Weights of a small waveform autoencoder.
Model: waveform 16khz input, encoder arch transformer, encoder activation squared_relu, encoder moe expert_choice, encoder width 256, decoder norm batchnorm, decoder widths [16, 32, 64, 128, 128, 128].
Training: nadamw at rate 0.00087, 4900 steps, batches of 128.
Rows from block 5 of the decoder, named by matrix and row number. Rows with one number belong to one channel. Each number is 128 + 32 x the weight over its row's rms, rounded and kept within 0 to 255. All counts start at 0. After the name is the row's rms in percent of the matrix's.
# convs0: first width-7 conv (decoder.decb.1.0.convs.0.weight, 128x128x7), inputs 86-127, a 7 kernel for each
# convs1: second width-7 conv (decoder.decb.1.0.convs.1.weight, 128x128x7, transposed), outputs 86-127, a 7 kernel for each
convs0.54 100 [ 77 100 116 166 141  99 148 118 125 136  63 115 163 145 155 125 109 147 106 137 111  90 132 195 117  95  79  84 106 120 113 160 114  88 126 124 119  53 111 144 134 151 157 115  85 155 155 118 127 111 136  99  98 140 128 132 118 110 193 173 131 145 117  83 123 164  83 155 163 158 122 129 132 107  93 145 164 111 102 124  87 101 149 142  78 120 146  79 158 104 171 119  81 102 159 112 154 128 214 114  84 146 132 134  99 121 148 133  69 132 171 140 100 183 107 141  70 131 130 169 181 131 152 166 151 174  87 132 122 162 160 166 124  77  99  81  97 139  45  73 151 122 118 114 108 132 124 197 162  73 149 142 137 152 102 130  90 130 114 110 154 114 138  77 115 135 118 111 108 105  94 127 105  90  81 184  92 124 126  97 138 126 159 146 115 122 173 137 147 165 104 211 156 152 160 128  78 165  86 181  63 132 101 172 119 102 111 128 146 125 112 124 128  99 143  87 115 152 119 113 159 135 157 117 125 125  95 104  93  94 133  96  95  95 103  79 168 120 171 131 154 123 111 166 119 152 138 127 151 186  79 158 164 161 163 185  99 154 169 132 109 122  85 179 136  80 191 152 148 113  75 127 113  86 154 118 148  86 154 162  95 107 167 172 154 104 130 181  85 162 150 189  90 100]
convs0.55 095 [133  70 173 138 172 136 170  90 160  92 173 137 162 101 158 166 118  85 160  64 169 139  99 142 161  38 172 122 142  81  63 141 195 125 190 108 121 126 102 114 124 146 105 111  93 151 112 131 123 150 123 141 104 120 121 120 103  78 130 147 141 154 103 159 170 135  94 137  90 159  86  72 102 107 160 176 169 133 129 178 128 113 108 121 125  69 140 204  78 134 102 156 112 116 131 169 137 108 131 154 172 155 158 157 126 118 112 122  91 135 116 178 132 138 144 159 148 119  50 117 148 188  84 125 162 145 130 120  81 154 131  94 103 179 133 115  84 142 144  96 125 178 141  86 129  68  86 100 138 144 109 152 131 165 142 114 141 104 120 117 150  97 120 125 128 131 125 183 127 104 141  91 131 112 118 184 141 125 175 134 104  70 155 118 137 124 147 114 108 106 155 133 140 140 120 158 108  99 126 110 167  76 145 105 132 118 170 114 137 151 112 133 132  71 105  74 140 121 126 108 107  95 112 107  97 153 133 103 102  80 115 100 123  97 126  95 122 124  92 121 117 115 210 110 115 121 152 175 114 118 183 116 122 143 117 180 119 145 130 171 104  84 112 120 168 129 177 120  87 121 106  99 173 123 135 174 148 136 171 130  53 123  99 151  65 172 120 121 109 131 149  97 143 139]
convs0.56 104 [ 92 161 178 182 105 142 137 149 158 148 102 104 128 134 163 157  86 147 151 151 157  84 108 149 203 116 149  87  54 178 116 109 180  77  87  84  85  85 156 121 142 112 137  75  99  89 132 103 111  78  89  91 123 183 111  94  85 112 174 146 135 113 161  72 171 140 145 171 117 109 125  84 111 134  90 168 212 152  65 159 133 132 149 170 174 127 133 142 125 150 154 128 164 125 142 202 168 197 144 111 164  95 174 114 105 148 123 173 149 136 139 106 132 165 135 127 136 131 101 104 118 148 142  88 120 135  75 103 163  94 127  70 103  70 101 125  97 155 122 108 144 112  80  94 149 116 128  81 134 142 112 145 151 125 133 151 142 160 164 165 174 110 136 157 162 105  91 167 142 134 160 171 145 128  77 103 140  67 130 168 141 171 120  99 164 148 130 126 137 120 129 114 164 153 137 132 123 148 123 182 151 123  94 164 140 153 196 166 128 158 126 105  95  97 126 176 151 106 137 109 176 145 149  94  86  81 119 103 121 130 101 113 106 163 119 137  93 150 113 139 123 109 101 163 135  93 146  60 137 174 123  97 172 117 126 174 140 117 135 160 126 139 107 160 172 130 113   0  61 112  79  92  93 120 140  86 120 120  99  92  85 165 195 116 120  98 155 132 102  87 137 169 122 149]
convs0.57 100 [118 129 143 163 147 153 122 106 150 149  81 109 178 113 124 115 118 105 156  71 146 149 131 173 150 155  90 143  91 118 155 142 162  96 133 109 203 178 106  89  66 172 142 144 105 157  99 105 128  63 146 102 118 152  86 134  90  85  91  92  55 132 157 163 106 120 153 143 119 113 106 145 181 159 101 171 146 138 163 115 101 131 128 120 148 101 137 126 115 136 130  88 149 123 152 100 161 152 159 145 117 141 167 129 126 163 174  91  94 128 176 143  98 179 217 152 119 102 140 161 216  74 129 149 126 174 126 108 143 175 160 158 114  91 171 136 133  97 130 110 170 132 136 154 115 167 142  51 136 141 105  67 125 163 146 108  84 156  92 128 109  85 130 129 112 143 134 121 117 138 118 141 154 148 110 133 150 138 142  57 139 126 102 238 164 159 131 147 156 174 142 191 177 107 117 162 127 103 174 132 125 117  89  95 116 150  75 114  93 137 154  87 145 121  87 121 133 142 113 119  96 117 112 170 144 134 156 149  64  94 127  43 126 130 162  94 116 113  79  86 150 104 183 203  95 118  94 118 122 135 112 132  99 114 116 168 161 129 142 163 146 108  92 144 151 115 140 125  95 129 170 144 168 147 158 144 161 187 130 140 185 139 120 169 107 138 139 104  69 126 173  86 110 123]
convs0.58 102 [131  88 109  85 101 153 110 153 138 159 140 174 156 119 155 167 138 117 107 163 110 156 115 134 106 135 147  93 113 187 135 146 130 154 160 160 117  99 140  83 181 100 139 100 131 101  75 157  76  72  97 131  43 146 145  58  79 101  69 145 124 118 135  74 148 118 121 135  75 141 122 131 136 121 185 150 162 189  98 131 166 140 135 123 150 111 161 114  46 147  73 105 124 124 126 154 135 152 102 181 146 139 104 115 133  91 122  66  84 173 154 160 183 103 111 112  84 163 178 150 151 103 100 159 130  94 129  56 105 138 141 149  76  88  79 140 148 184 160 112 135 141 141 166 121 121 115  73 102 139  45  94 154  44 110 140 144 107  97 101 158  94 209 193 133 145 142 108 157  63 157 107 185 142 110 145  60 130 173 127 104 188 128  93 150 125 140 131 149 120 137 102 101 114 150  74  89 140 167 168 201 151 158  96 141 123 121 138 134 129  58  88 134 108 194 145 135 136 155 103 110 144 171 119 107 122 136  75 104  82 145 104 131  79 113 143  95 144 148  86 121  21  43  75  99 122 160 116 154 148 102 126  77  94 138 106 133 176 146 115 135 150 113 160 111  90  97  84  83 113 109  98 141 114 100 174 138 103  75  55 101 158 114 158 111  97 141  97 193 100 113 195 164 135]
convs0.59 100 [134 130 110 218 142 179 118 126 117  94 175 130 165 119 129 152 127 138 128 172 132  69 179  97 154 164 124 146 131  74 183 158 111 145 143 152  79 156 140 103 128 114 144 164 118 138 172  93 185 147 177 150 146 156 132 104 156 134 102 102 117 160 159  95 103 127 130 146 110 174  79  94 142  97 133 113 149 182 131 175 148  87  94 159 114 145  83 135 170 179 123 135  65  97 184 103 162  81 118 101 116 173 125 172 155 133  92 107 125 111 103 108 103  96 183 104 127  92 153 110 112 169 145 170 101 132 130 102 169 133 208 146 104 106 151 107 116  51 161 135 128 159 172 119 164 153 129 156  64 136 128 130 146 147  74 162 135  92  76 136 108 139 107 120 166  91 123 128 135  65 119 177 134 136  74 155 188 107 156  75 144 200 170 114 135 212 157 142 159  89 140  62 129 183 107 130 128 152  74 136 118  89  84 133 180 107 101 112 108 123 169  81 115 105 153 127 185 140 141 172 103 100 141 126 115  73  70  97  85 124 121 145 120 145  94 133 152  86 106 112 203 116 186 128 201 140 151 169 153 169 147 102 156 150  99 104 148 165 145 133  83  94 134 124 102 149 105 115 119 174 122 140 204 134 154 179 143 144 177 151  86 168 123 157 151 113 159 133  88  73 174 154 121 133]
convs0.60 097 [123 185 133 151 131  78 104  39 115 168 147 111 177  74 115 172 108 113 112 119 149 132 162 146 119 147 138 146 155  88  53 123  66 117  96  66 110 138 120 102 149 166 114 122 138 177  93 175  85 118 142  94 151  79 169 171 141 115 151  65 141 146 161  68  52 120 159 115 117 104  87 103  99 107 113 162 159 108 222 128 224 140 100 162 132  75 149 159 165 110 147 117 135 126 145 110 118 161 116 124  64 104 140 134 124 107 171 105 142 122  87 125 125 147 138 108 114 197 103 101 112 130 152 138  91 156 129 105  61  94 105 112 144 143 100  79 153 125  38 135 159 134  80 157  89 149  76 144 125 104 117 140  77 107 116  99 166 115 137  85 124 155 136  84 105 118 116 147  91 164 111  88  80 140 158  88  43 113  66  56 115  74  98 189 152 164 129 199 128 113 140 160 166 196 132 138 128 133 106 142 109 175 143 109 168 114 161 110  86 217 163 119 143 165 117 120  74  96 136 111 150 116 116 107 131 111  74 178  71 133  96 151 178 100  95 110  34 114  85 164 114 203 162 103 118 162 155 125 119 107 101  82 148  87 106 103  76 183 108 171 168 108  83 111 110 106 144  87 120 139 105 102 101 158 110 123 122 178  76 129 170 195 164 117 105 111 101 163 160 111 114 131 126 105]
convs0.61 098 [ 98 147 131 165 132  89 163 188 118 116 135 129 170 178 104 114 123 136  56 124 151 169 129  92 118  93 130 156 173 108 177 152 143 112 120 136  54 111 132 199  98 172  53 106 112 105  79 104 160 123 111 144 126 162  87 133 167 104  48 123 139 153  89 102 188 152 115 161 148 113 130 130 141 127 100 127 161  43  78 102 143 138  98  75 122  82 116 107 180 125  90 124 107 156 112 176 135 133 128  99 129 139 115 146 119 109 145 121 115 163  69  98 166 120  84  91  93 117  83 132 123 121  90 135 137 175 103 125 108 142 158 109 139  99  82 149 114 121  84 205  87 118  63 170 162 142 154 154 151 171 163  62 100  73 124 159  89  81 129 152  70 137  90  66 167 148 133 128 133 138 115 192 151 121 129  89  94 114 136  95 123 116 167  80 125 141 105 168 124 165 152 148  88 161 138 182  87  71 119 114 132 122 185  53 189 140 113 176  97 144 145  92 100 113  87 155  90 113 153 145  69 174 118  74 140 129 165  76  76  98 119 142 126  85 113  86 151  94 129  86 117 168  74 127 104  70 118 104 105  60  99 141  57 216 116  75  96 101 116 129  99 106 146 117 172 101  92 124 157 175  96 122 185  75  52 116 145 130 100 190 117 103 157 109 125  64 189 136  96 108 102 163 146 160]
convs0.62 103 [110 164 160 126 160  82  33 156 123 127 124 103 172 145 137 151  72 108 134 112  88 170 133  94 138 151  99 105  75 134 136 124 202  40 131 175 166 136 116 161 148 176 229 138 168 141 102 130  96 189 124 141 197 152 178 116 175 148 192 136 169 160 104 132 122 153 133 158 153 132 147 108 124 151 110 122 102 136 126 115  92 144  81  91  98 164  83 107 147 122 130 127  87  77 111 117 115  77 133 121  96 144 144 120 126 154 105  69  82 125 129 102  45 135  97 113 138 172 139 105 109  93  99 134  85  86 122  99 172 115 134 165 113 136 100 119  93 118  96 123  90 103 153 120 156 124  73 134 151 150  46 210 142  84 139  71 174  80 116  65  94 139 158 122 107 153 122 110 104 144  93  88 152 109 100 225 153 143 175 160 148 113 167 142  95 106 124 116 133 111 160 155 145 118 141 120 116 133 123 165 158 141 100 133 104 129 124 182 110 143  87 179  48 141 118  58 130 153 146 142 116 174 109 138 157 154 142 177 180 158 148 166 152 127 139 154 134 112  88 224 138 161 204  91 140  75 126 122 173 149 101 144 133 131 158  88 107 157  83 102 114 162 151 164 165 170 155 157 125 181 135 223 113 130 137  70 101  88 110 180 107 146 156 148 136 160 151 100 127  75  97  95  92  49]
convs0.63 100 [160 157 170 183 177 102 177 155 113 101 150 134 111 139 109 121 110 115 147 104  70 123 145 136 141 122 163 107 147  98 109  50  81  45 104 136  86 179 147 201 187 165  83 162  84 237 158 141 144 140 116 128  84 149 156 117 117  55 141 137 185 148 198  96  88 136 102 158 152 133 174 142  83  94 164 144 136 129 163  61 101  90 158 107 118 119 156 138 133 133 192 134  74 109 224 124 159  74 144 147 148 146 139 118 141  60 117 142  65 109 158 127  98 180 165 118 152  84 138 121 147  83 167 141 120 189 122 106 111  89 178  76 142 133 163 109 101 136 144 128 117 134 154  76  51 113 129 164 205 152 142 120 150 177 101 153 116  65 125 103 101  86 171  46 133 224 170 125 134  92 131 109 100 175 106  35 123 209 145 127  99 126 109 133 169  69 142 107 141 124 163  93 150 115 123 146 147 132 133 128  97  88  96 150 105 125 144 154 138  77  99 103 147 111 116 143  59 126 183 105 128  99 135 119  95  89 123 146 134 116  65 117  95 150 166 114  89 138 173 126  72 134  97 151 167  91 127 136 160 105 133 106 101 153 109 128  99  74 156 156 147 134 152 170 146  86  47 143 115 110 152 158 158  90 171 150 114 136 157 128 179 153 107 147 125 197 142  75 136 115 111 131 150 181]
convs0.64 100 [190 142 132 124 139  81  28 161 129 133 121 150 109 183 188 119  98 108 112 127 114 159 130 145 110 125 117 128 134  76 136  97 121 110 163  86  90  82 169 108 125 119 131 163  96 143  93 150 141 188  92  97 143 146 109 136 155  65 157 119 104 189 135 121 100 169 113 171 123 153  90 107 168 159 142 141 147 149 148 108 160 117 102 111 169 163 118 108 135 126 144  92 114  82 136  95 155 157 117 179 130  88 138 128 102 185  90 190  81 110 136 115 129 155 171 153  75  70 127  74 107 131 132 131 139 153 118 121 144 139 125 119 135 160 113 131 113 150 118 173 130  97 101 115 154 112 126 135  66 124 144 142 181  95 171  66 114 153 161 120 114  95 151 153 114 130 179  93 146 113  93 137 164 180 146 136  90 136 116 197  93 143 146 133 124  89 114 134  76 119 182 141 173 131 135 101 153  80  72 117  83 136 129 142  83 123 115  79 129 161 142 102 142 165 164 193 116  99  80  88 187 148 117 100 134 116  98  96 112 114 182 144 160  95 131 117 119 101 134 113 145 103 130 158 136 104  88 119 114 122 122 117 155 100 107 162  78 111 139  94 106 175 125 157 155  69 203  96  75  95 155  97 133  89 106 120 149 117 123 163 149 153 114 148 136 150  70 155 119  65  83  87  89 127]
convs0.65 095 [113 154 120 149  60 146 119 121 140 147 103 113 167 173 136 159 168 111 116 116 157 125 103  94 157 139 126 115 169 144 107  32 167  96 105 132 116 145 123 125 139  70 127 117 121 128 192 129  95 135 113  95 141 113  95 116  69 151 167  73 117 142 145 150  75  41 141 139 160 162 124  72 140 127 109 145 111 108 184  98 156  79 179 148  86 136 120 123  95 175 128 121 144 114 117  94 126  92 163  83 136 186  70 101 128 129  89 118 105 116 142 151 110  86 156  63 118 106 130 161 117 157 112 175 114 110  74 147  85 117 160 125 153 127 127 107 142 103 104  56  93 133 117 162  87  84  77 128 110 149 145 128 139 129 125 202 132 179  84 104 118 161 167 150  56 126  75 186 130 127 135  94 106 121  91 146 122 140 111 152 132 137 115 153 157 144 156 125  87 134  70 121  98 198 139 121 139 123 111 196 145 149  63 110 182 198  81 137 153 150 113 123 109  96 109 145  73 122 158 132 139 137 110  94 112 135 170  87 127  71 170 154 147 137 104 123 128 129 109 151  83 221 150 144 132 100 108 157 174 178 120 146 147 142 143 156 117 129 168 177 126 125 183 128 161 158 108  95  50 123 150  57 181 132 133 137 116 133 134 163 170 209 104 155 107 146  44 131 126 143  24 179 120 166]
convs1.54 076 [175 145 107 177 145 132 145 160  82 181  97 119  99 181 132 132 114 124 120 121 120  94  81 131  94  68  89 137 135 125 111 104 151 126 104 174  52  81 110  55 110 146 170  84 125 137  76 108 129 118 128  84 147 109 118 146  95 108 114 130  73 127 121 119 118 132 137 116 141 116 124 123 148 144 160 148 156 114 111 103 152 126 137 106 143  87 147 121  92 109 165 112 121 107 142 172 116 153  70 142  65 124 123 105  78  97  76  88  94 121 126  81 161 114 149  90  76 110 133 137 119 127 129 131  94 130 142  79 143 115  53 102 128 107 129 116 119 131 143 120 138 166 149 172 150 157 134 113 120 123 141  87 130 139 129 140 125 143 107  93 125  98 148 104 120 140 120 116 135  57 115 103  63  96 105 158 140 147 133 151 149 138 194  45 129 111  54 103 171 121 183 156 135 164 176 117  59  77 109 117  58  67  57 153 130 111 167 126 136 128 113 113 126 111 100 116 118 131 140 157 129 174 171 155 157 132 114 124 149 138 128 150 152 133 147 170 162 129 145 144 118 152 148 170 130 140 174 132 124 162 153 121 147 145 123 147 133 150 193 167 134 121 124 120 126 128 122  58 127  88  60  64 115 130  89 104 100 110 106 105  91 137 133 139 116 114 122  66 111 117  86 163  90 116]
convs1.55 082 [148 146 112 148 140 144 115  44 158 132  82  91 137 143 152 131 109 134 120 137 141  64 131 117  65 115 120 132 131 109 123 113 102 151  75  71 160 173  88  89 143 170  73 149 133  99 118 139  96 137 131 123 102 114 123 122 130 129 128 121 105 138  65  97 122 127 129 105 119  85 124 135 146 118 102 140 140 116 127 140 127 115 107 131  42 183 189  64 111 170 171  88 193 156 102 148 188 134 161 114 131 143 135 150 142 123  68 159 151 129 128 137  78 192 154  67  59 122 156 110 126 117 120 105 116 137  60 150 158  83 111 152 131 139 108  96 130 118  98 106 115 122 126 127 114  92 109 112 143 112 111 126 128 118 112 121 118 134 116 124 107 168 115 109 147 154 143 140 101 168 152 109  97 130 115 128 174 120 108 150 133 135   0 181 156  29 105 137 102 174 117  78 166 131 116 168 130 129 154 135 134 122 135 150 136 159 123 125 130 121  93  80  52  69  93 117 110 108 160  98 106 138 121 120 112 148 147 118 148 158 136 149 122 117 119 143  83 101 156 136 158 129 163 144 157 148 129 133 149 122  98 141  50 126 128 104 169 125 101 129 123 124 110 137 131 131  81 140 113  74 105 127 133  94 138 103 125 142 119 122 152 111  98 130 148 110 123 109 111  73 145 137 124 157]
convs1.56 134 [ 85  29 136  86 120 103  54 140  90 114 134 102  60  86 144  99 137 152 121 143 102 131 112 144 153  68 146 134  93  83 110  86 185 103 111 108 122 148 104 142 107 136 134 116 160 180 132 163 146  80  77  60  85  42  86 102 136 179 145 150 156 127 177 199 191 155 197 184 209 213 107 111  87  65 159  91  99  96 133 167 108 133 134 132 133 102 123 113 122 150 124 134 101  95 146 146 121 122 131 127 133 150 129 156 118 127 107  76 104 166 140  83 152 100  95 122  93 125  75 103 118 144  89 149 116 125 131 130  99 180 157 146 154 173 195 148 142 154 171 184 172 116 147 171 162 141 101 140 131 154  92 146 150 125 110 134 130 138 114  69 155  95 148 139 142 149 122 151 166 113 148 176 168 214 161 126 161 102 126 172 118 167 156  91 139 131 115 157 117 124 136 161 145 161 117 170 130 131 133 141 132 177 164  82 100  62  33  90 104  81 186 195 137 255 171 163 202 160 180 184 165 160 170 130 151 112 115 135 138 107  84 119 135 121 140  93 136 118 149  96 115  60 132 120  75 141 172 112 139 169 153 152 141 177 135 172  67 151 196 132 106 121 147 118 162 108 129 129 140 133 158 149 143 145 117 116 125 109 161 126 107 127 146  97  55 108 133  95 104 135 149 128  41  90]
convs1.57 083 [104 105 102  83 112 111 116  54 158 187 171 101  40 121 115 107  95 134 113 146 119 116 158 171 141  66  75 145 117 110 108  93 136 129 110  64 174 126 128  69  89 177 106 181 140 130  99 119 145 112 147 126 119 110 111 135 103 104 116 126 117 135 105 152 133 142 148 147 126 144 124 170 157 133 142 179 163 114 157 168 108  96 113 130  90 130 132 118  82  99 167  98 138 153 149 123 161 119 143 124 129 117 130 166  98 133  93 138 124 153 117  98  42 157 115 106  58  60 127 121 124 119  81 126  78 137  68 104 159 162  63  72 103 151 134  99 112 153 137 139 135 163 136 134 144 170 167 165 122 124 130 144 134 112 150 134 165 151 110 117 116 137 148 102 118 140 150 124 104 156 121 104  82  93 132 138 137 137 102 162 139 130  85 197 183 113  65  57 141 175 124  98 131 155 169 123 128 148 159 168  95  96 130 142 142 121 156 139 148 142 150 150 154 117 107 112 134 113 152 160 183 126 129 139  96 193 130 140 103 112 125 121 116 105 125 134 126 114 147 146 149 111 115 149  91 154 108 127 124 133 128  81  80 151 148 120 127  82  93 129 111 128 115 144 122 168 107 170 142 110 103  75 126 125 175 127 164 100 134 207 166  95 167 120 154 133  61 126  82 129 136 148 131 128]
convs1.58 107 [118  69  81 140 128 185 153  81 194 116 140 102 115 150 115  97 110 145 126 127 101 118 129 116 178  95 145  72  82  76 120  87 103 102 125 144  57 143 103 146 137  97 161 126  91 139 111  91  86 117 131 135 151 190 103 163 188 119 133 142 120 136  79 165 147 159 165 156 147 136 145 103 138 130 191 123 149  95  80 122 191 131 154 104 164 109  83 181 148 144 113  72 120 145 181 121 142 198 130 133 126 143 115 119 123  89 170  77 160 157  98 159  60  55 140 161 170  70  78  80 114 165  88 170 220 154 124 110 149 118 141 131 126 178 137 171 129 111 126 116 159 158 102 174  84  46  96 138 134 151 125 139 152 125 112 158 149 113 113  76 176 155 127 126 158 179 113 139 136  71 127 148 179 118 127 141 149 201 121 157 164 166 127 137 154 128 127 119 152 127 139 136 124 114  93 115 135 176 112 174 188 232 200 155 103 121 146 140 152 127 128 139 116 224  69  58 163 174 135 136 104  90 111 112 113  81 145 116 144 132 153 176 176 163 126 160 169 173 173  80 133 166 147 215 159 128 149 115 159 149 105 216 105 132 172 114  58 135 159 150 119  71 134 119 156 123 142 131 167 140 137 153 140 168 177 116 163 177 146 141 110 167 141  49 114 134 141 115 144  67 148 164  92 145]
convs1.59 076 [ 99 111 153 116 148 136 121 140  95 159 106 137 115 108 106 102 117 114 134 147 140 208 129 164 190 144 178 151 113 143 108 161  95 139 174 173  75 120 137  93 152  82 142  79 130 139 159 171 151 147 109 139  90 119  99  95 122  92 168 102 133 117 103  78  90  62 126  99 114 125 112 145 106 107 158 110 169  92 100  81 135  58  59 121 187 103 143  88 121 154 102 158  63 163  93 154 134 129 121 179 155 112 116 124 136 145 125 179  96 129 173  76 175 120  72 173 129  89 156 138  94 103  82 148 122  92 116  81 107 114 131 116 114 176 111 126 155 129 161 153 180 182 195 174 168 169 156 163 172 177 168 151 117 141 146  88 238 145 138 122 129 115 122 106 147 146 142 128 113 125 108 108 125  98 102 119 108 100 157 102  56 141 111  64 110  45 142  86 128 131 190 135 174 135 105 171 168 164 192 179 175 141 113 172  94 132 125 116 144 101  74 110 157 114 158 112  89 106  70 150  76 137 117 144 161 108 115  69 112 200  83 115 128 163  56 101 103  66  99 146 117 136 151 123 156 143 144 102  76 108 111 155 133 101  83 188 116  84 128 141 198  85 120 140 141 111 140 101 129 159 121 147 103 143 119 112 120  71  91 142 127 123 168 143 152  96 160  79 135 133 121 103 110 104]
convs1.60 100 [128 129 100 123 186 142 128 177 134 163 177 134 142 114 190 160 166 110 150 140 147 169 149 107 192  72 183 106 190 110 146  78 177 168 142  80  99  67  96 127  99 103 133  95 173 103 129 135 141 142 142 113 140  99 137 135 105  27 171  76 173  24  42  86 103 149 160 123  62 155 112 153 168 119 147  90 133 127  77 131 118 139 117 110 104 110 132 132 121 158 101 104 120 150 158 141 104  96 153 139 164 140 134 170 143 153 163 170 106  85 100 190 151 148 129 108 150  91 146  72 119  81  70  99 100 111 143 137  81 126 124 149 138 139 182  55 136 146  96 175 146 170 166 148 135 161 164  95  92  82 113  80  99  98 142 150 133 178 121 157 132  99 127 218 104 149 107 128 127 115 143  97 118  69 129 163 184 182 197 124 132 125 152 140 104 149 117 131 116 165 132 130 142 146 144 131 102  66 177 156 111 131 133 133 147 141 148 130  84 144 169 126  87 125 144 134 153  98 114  90  93 132  93 110 186 126 181 212 146 201  72 135 132 117 170 128 112 118 126  87 167 150 195 132  91 153 126 151 129 140 188 126 150 120  75 147 125  68  66  78  89 104  76 114  94 100 131 123 169 131 112 132 158 108 124 164 114 165 100 107 167 163 101 181 132 174 124 176 154  72 113 129 162 133]
convs1.61 082 [156 146 158 110 112 165 164 183 104  55 135 112 106 131  94 113 114 136 141 105 126 101 108  69  87 146 112  99 115 145 114 136 153 125 187 156 127  80 175 145 163 121 176 137 114 134 101 128 126 129 129 114 179  97 125 139 162  63 151 168  84 170  78 128  98 124 113  80 148 109 136 112 140 173  92 129  95 111 126  80 105  93 110 103 127  96  52 172 136  94 120 167 197 140 175 161 136 177  69 101 186  85 133 108 102 107 110 159 114 129 166 126 122 103  75 174 137  99 134 131 134  93  98 117 140 112 159 131  77  91 143 111 135 121 117 133 108 105 168 116 132 146 131 125 114 117 128 127 101 117  84  92 131 105 130  98 126 160 122 129 126 123 165 143 106 133 121 134 143  81 130 122 131 167  99 102 117  86 176 100  93 158 128  59  73 158 123  88 105  57 131 183 173 118 141 135 110 100  76 131 149 106 118 202 109 147 130 104 134 117  86  80 154 152 131 199 102 115 141 142 104 131 107 204 101 170 107 166 151 126 180 126 119 157 160  97 151 105  80 124 106 128 133 103 144 136 131 120 106  98 139 107 112 129 106 116 101 103 162 192 126 156 179 168 148 100 143 127 114 119 124 127  98 137 130 128  92 145 107 139 120 126 128  64 139 110 141  98 152  71 134 141 106 101]
convs1.62 118 [137 146 208 156 212 120 161 144  96 121 166 100 140 119 118 138 107 144 136 137 149  83 156 109 159 120  98 121 166 131 115  97 138 108 158  97 112 107 104 114  98 116 161 184 157 223 157 172 151 114 125 127 123 123 133 119 125  74  88  57 126  57  95  64 131  72 116  88  80 127 131 120 118  94 138  98 123 163 180 174 196 197 190 150  94 100 155 145 126 121 109 145 112 141 141 107 182 118 128 139 119 132 130 114 121 107  92 122 102 145 142 112  96 106 143 117 133 136 107 170 124 153 113 145 137 154 144 125 115 182 135 148 144 114  95 154 110  97  95 128 101 150 114 181 148 158 141 165 137 140 189 134 151 151  87  84 130  96  76  34  95 143 117 146 127 139 158 133 147 113  57 128 112 100 137 149   0 114  21  64 115  45 136 115 121  98 115 137 115 126 111 153 102 104  96 128 149 125 139 129 141 160 117 155 123 150 138 155 175 123  82  88  52  38  64  42  95 154 119 150 133 133 138 119  90 114 173 111 167 147 118  89  69  29  93  78  88  75  80 127 115 102 129  59 135 107  94 150  73  88 106 101 145 154 124 152 130 145 153 143 132 117 148 120 136 137 101  94 124 110 112 121  77 108 106 120 123 113 124 122 132  77 145  85 120 108  93  97 131 109 141 133 141 127]
convs1.63 092 [153 155 147 111 120 128  84 107 166 121 105 148 185 124 100 136 117 123 152 101 119 141 103 140 162 137  95 142 107 109 124 138  90  62 161 114  88 115 103 142  84 121 154 193 121 187 179  89 202 175 151 111 162 172 145 173 108 147  92 114 105 119 114 133  94  85  90 135 129  57 138 123 136 154  94 158 115 202 136 161 177 165 167 167 114 154  63 123 157 103 108  90 187 169  80 117 113  47  94 118 127 135  70 119  97  89 131 180  82 100 119 146  95 119 120 131 118 118 103 113  74 116  95 149  74  98  87 153 155  55 115 118  99 100  97  97  88 104  75 127 156 131 179 145 103 139 134 117 146 116 158 134  93 138 132 124 120 105 181 177 125 123 143  96 168 123 143 156 126 111 125  98  79  98 111  94 165  21  81  73 145 153 120  67 113  89 147 161 113 118 112 121 148 110 127 101 126 143  85 133 127 112 164 126 184 113 171 165 120 187  85 133 108 138 162  73 168 100 162 123 121  41 135 182  67 116 128 125  87 104 149 119  95  82  79 144 135 125 132 125 175 111 129 122  78  92 124 108 107 128 162  89 139 137 142 158 151 154 136 119  83 134 102 132 106 127 112 147  68 106 114  88 132  78  64 122 163 154 125 133 114 101  70 170 100 151  64 104 156 131  99 121 129 108]
convs1.64 093 [ 76  63  80 128 146 103  82 101 149 124 193 139 190 145 126 128 151 144 129 120 159 132 128 166 173  68 120 171  90 161 111   0 123 121 122 131 115 176 119 108  84  98 108 140  78 174 110 167 191 103 134 150  71 135  97  94 142  98 111  43 199 235 128 158 126 142 148 141 170  60 117 134 116 100 136 129  90 159 155 159 155 151 178 155 120 109 117 135 157 104 171 131 145 122  72 140 178  48 128 150 131 196 146 137 148 121  69 180 109  89  72  92 154 182 102  80 143 157 136 127 169 164 112 183  90  95 133 118 176 107 136 157  89  84  84 105 122 169 152 164 133 104 109 128 123 145 107 110 130 155 132 144 146 128  90 108 105 118 188 137 151 153 165 152 123 173 155 109 117 129 161 113 145  97 119 161 150 120 148 158 148 141 136 125 137 110 130 135 112 135 138  89 146 139 122 152 147 126 194 123 146 144 157 188 176 143  71 166 166  59 111 104 101 164 153 121 159 121 147 148 108  94 110 143  96 106 110 134 199 105  70 143 117  66  18 170 127 126 135 126 178  98 112 156  78 143 166 123  34 161 169 131 120 173 156 143 171 168 112 158 132 103 145 114 228 131 117 145 135 138 168 157 121 163  84 137 159  95  92  77 154 127 158 128 147 168 144 108 179 121 171 122 120 195]
convs1.65 100 [121 119 161 160 135  93 107 111 124 176 110 112 167 152 143 150 150 138 146 153 108  86 162 158  78  81  73 125  73  65  58 196  52 115 108 134  96 121 121  71 128 103 126 134  86 163 156  83 104 123 103 101  51 141 131 132 106  99 124 146 103  95 153 110 128 141  69 168 141 136  83 121 107 115 131 161 111 129 159 151 134 125 109 130 151 122 125  78  97 143 115 145  91 192 217 134 144  97 131 148 133 142 120 149 124 140 119 100 111 164  95 126 147 140 103 161 151 183 101 143 142 100 165  82  97 160  91 101 131 112  77 106 119 133 135 159 131 118 124 116 144 138 126 149 177 128 116 105 108  74  88 102 117 111 159 135 184 142 160 156 124 134 144 110 178  68 148 118 144 123  95 112  94 136 115 148  79 192 177  90 176  77 151 118 127 111 125 120 120 123 114 133 205 100 131 130 130 116  93  92 112 140 163 142  85 119  97  68 118 104 145 116 145 106 145 171 149 126 181 173 203 140  96 120 159 177 141 198 141 143 102  96 146 150 118 132 129 190 114 136  97 131 145 135 126 129  81 112 124 151 134 151 128 156 170 131 119 111 131  94  89 147  46 171  60 110 153 130 130  94 154 149 124 156 153 119 120 182 159 151  58 175 169  68 100 114 130 123 127 145 116  70 133 126]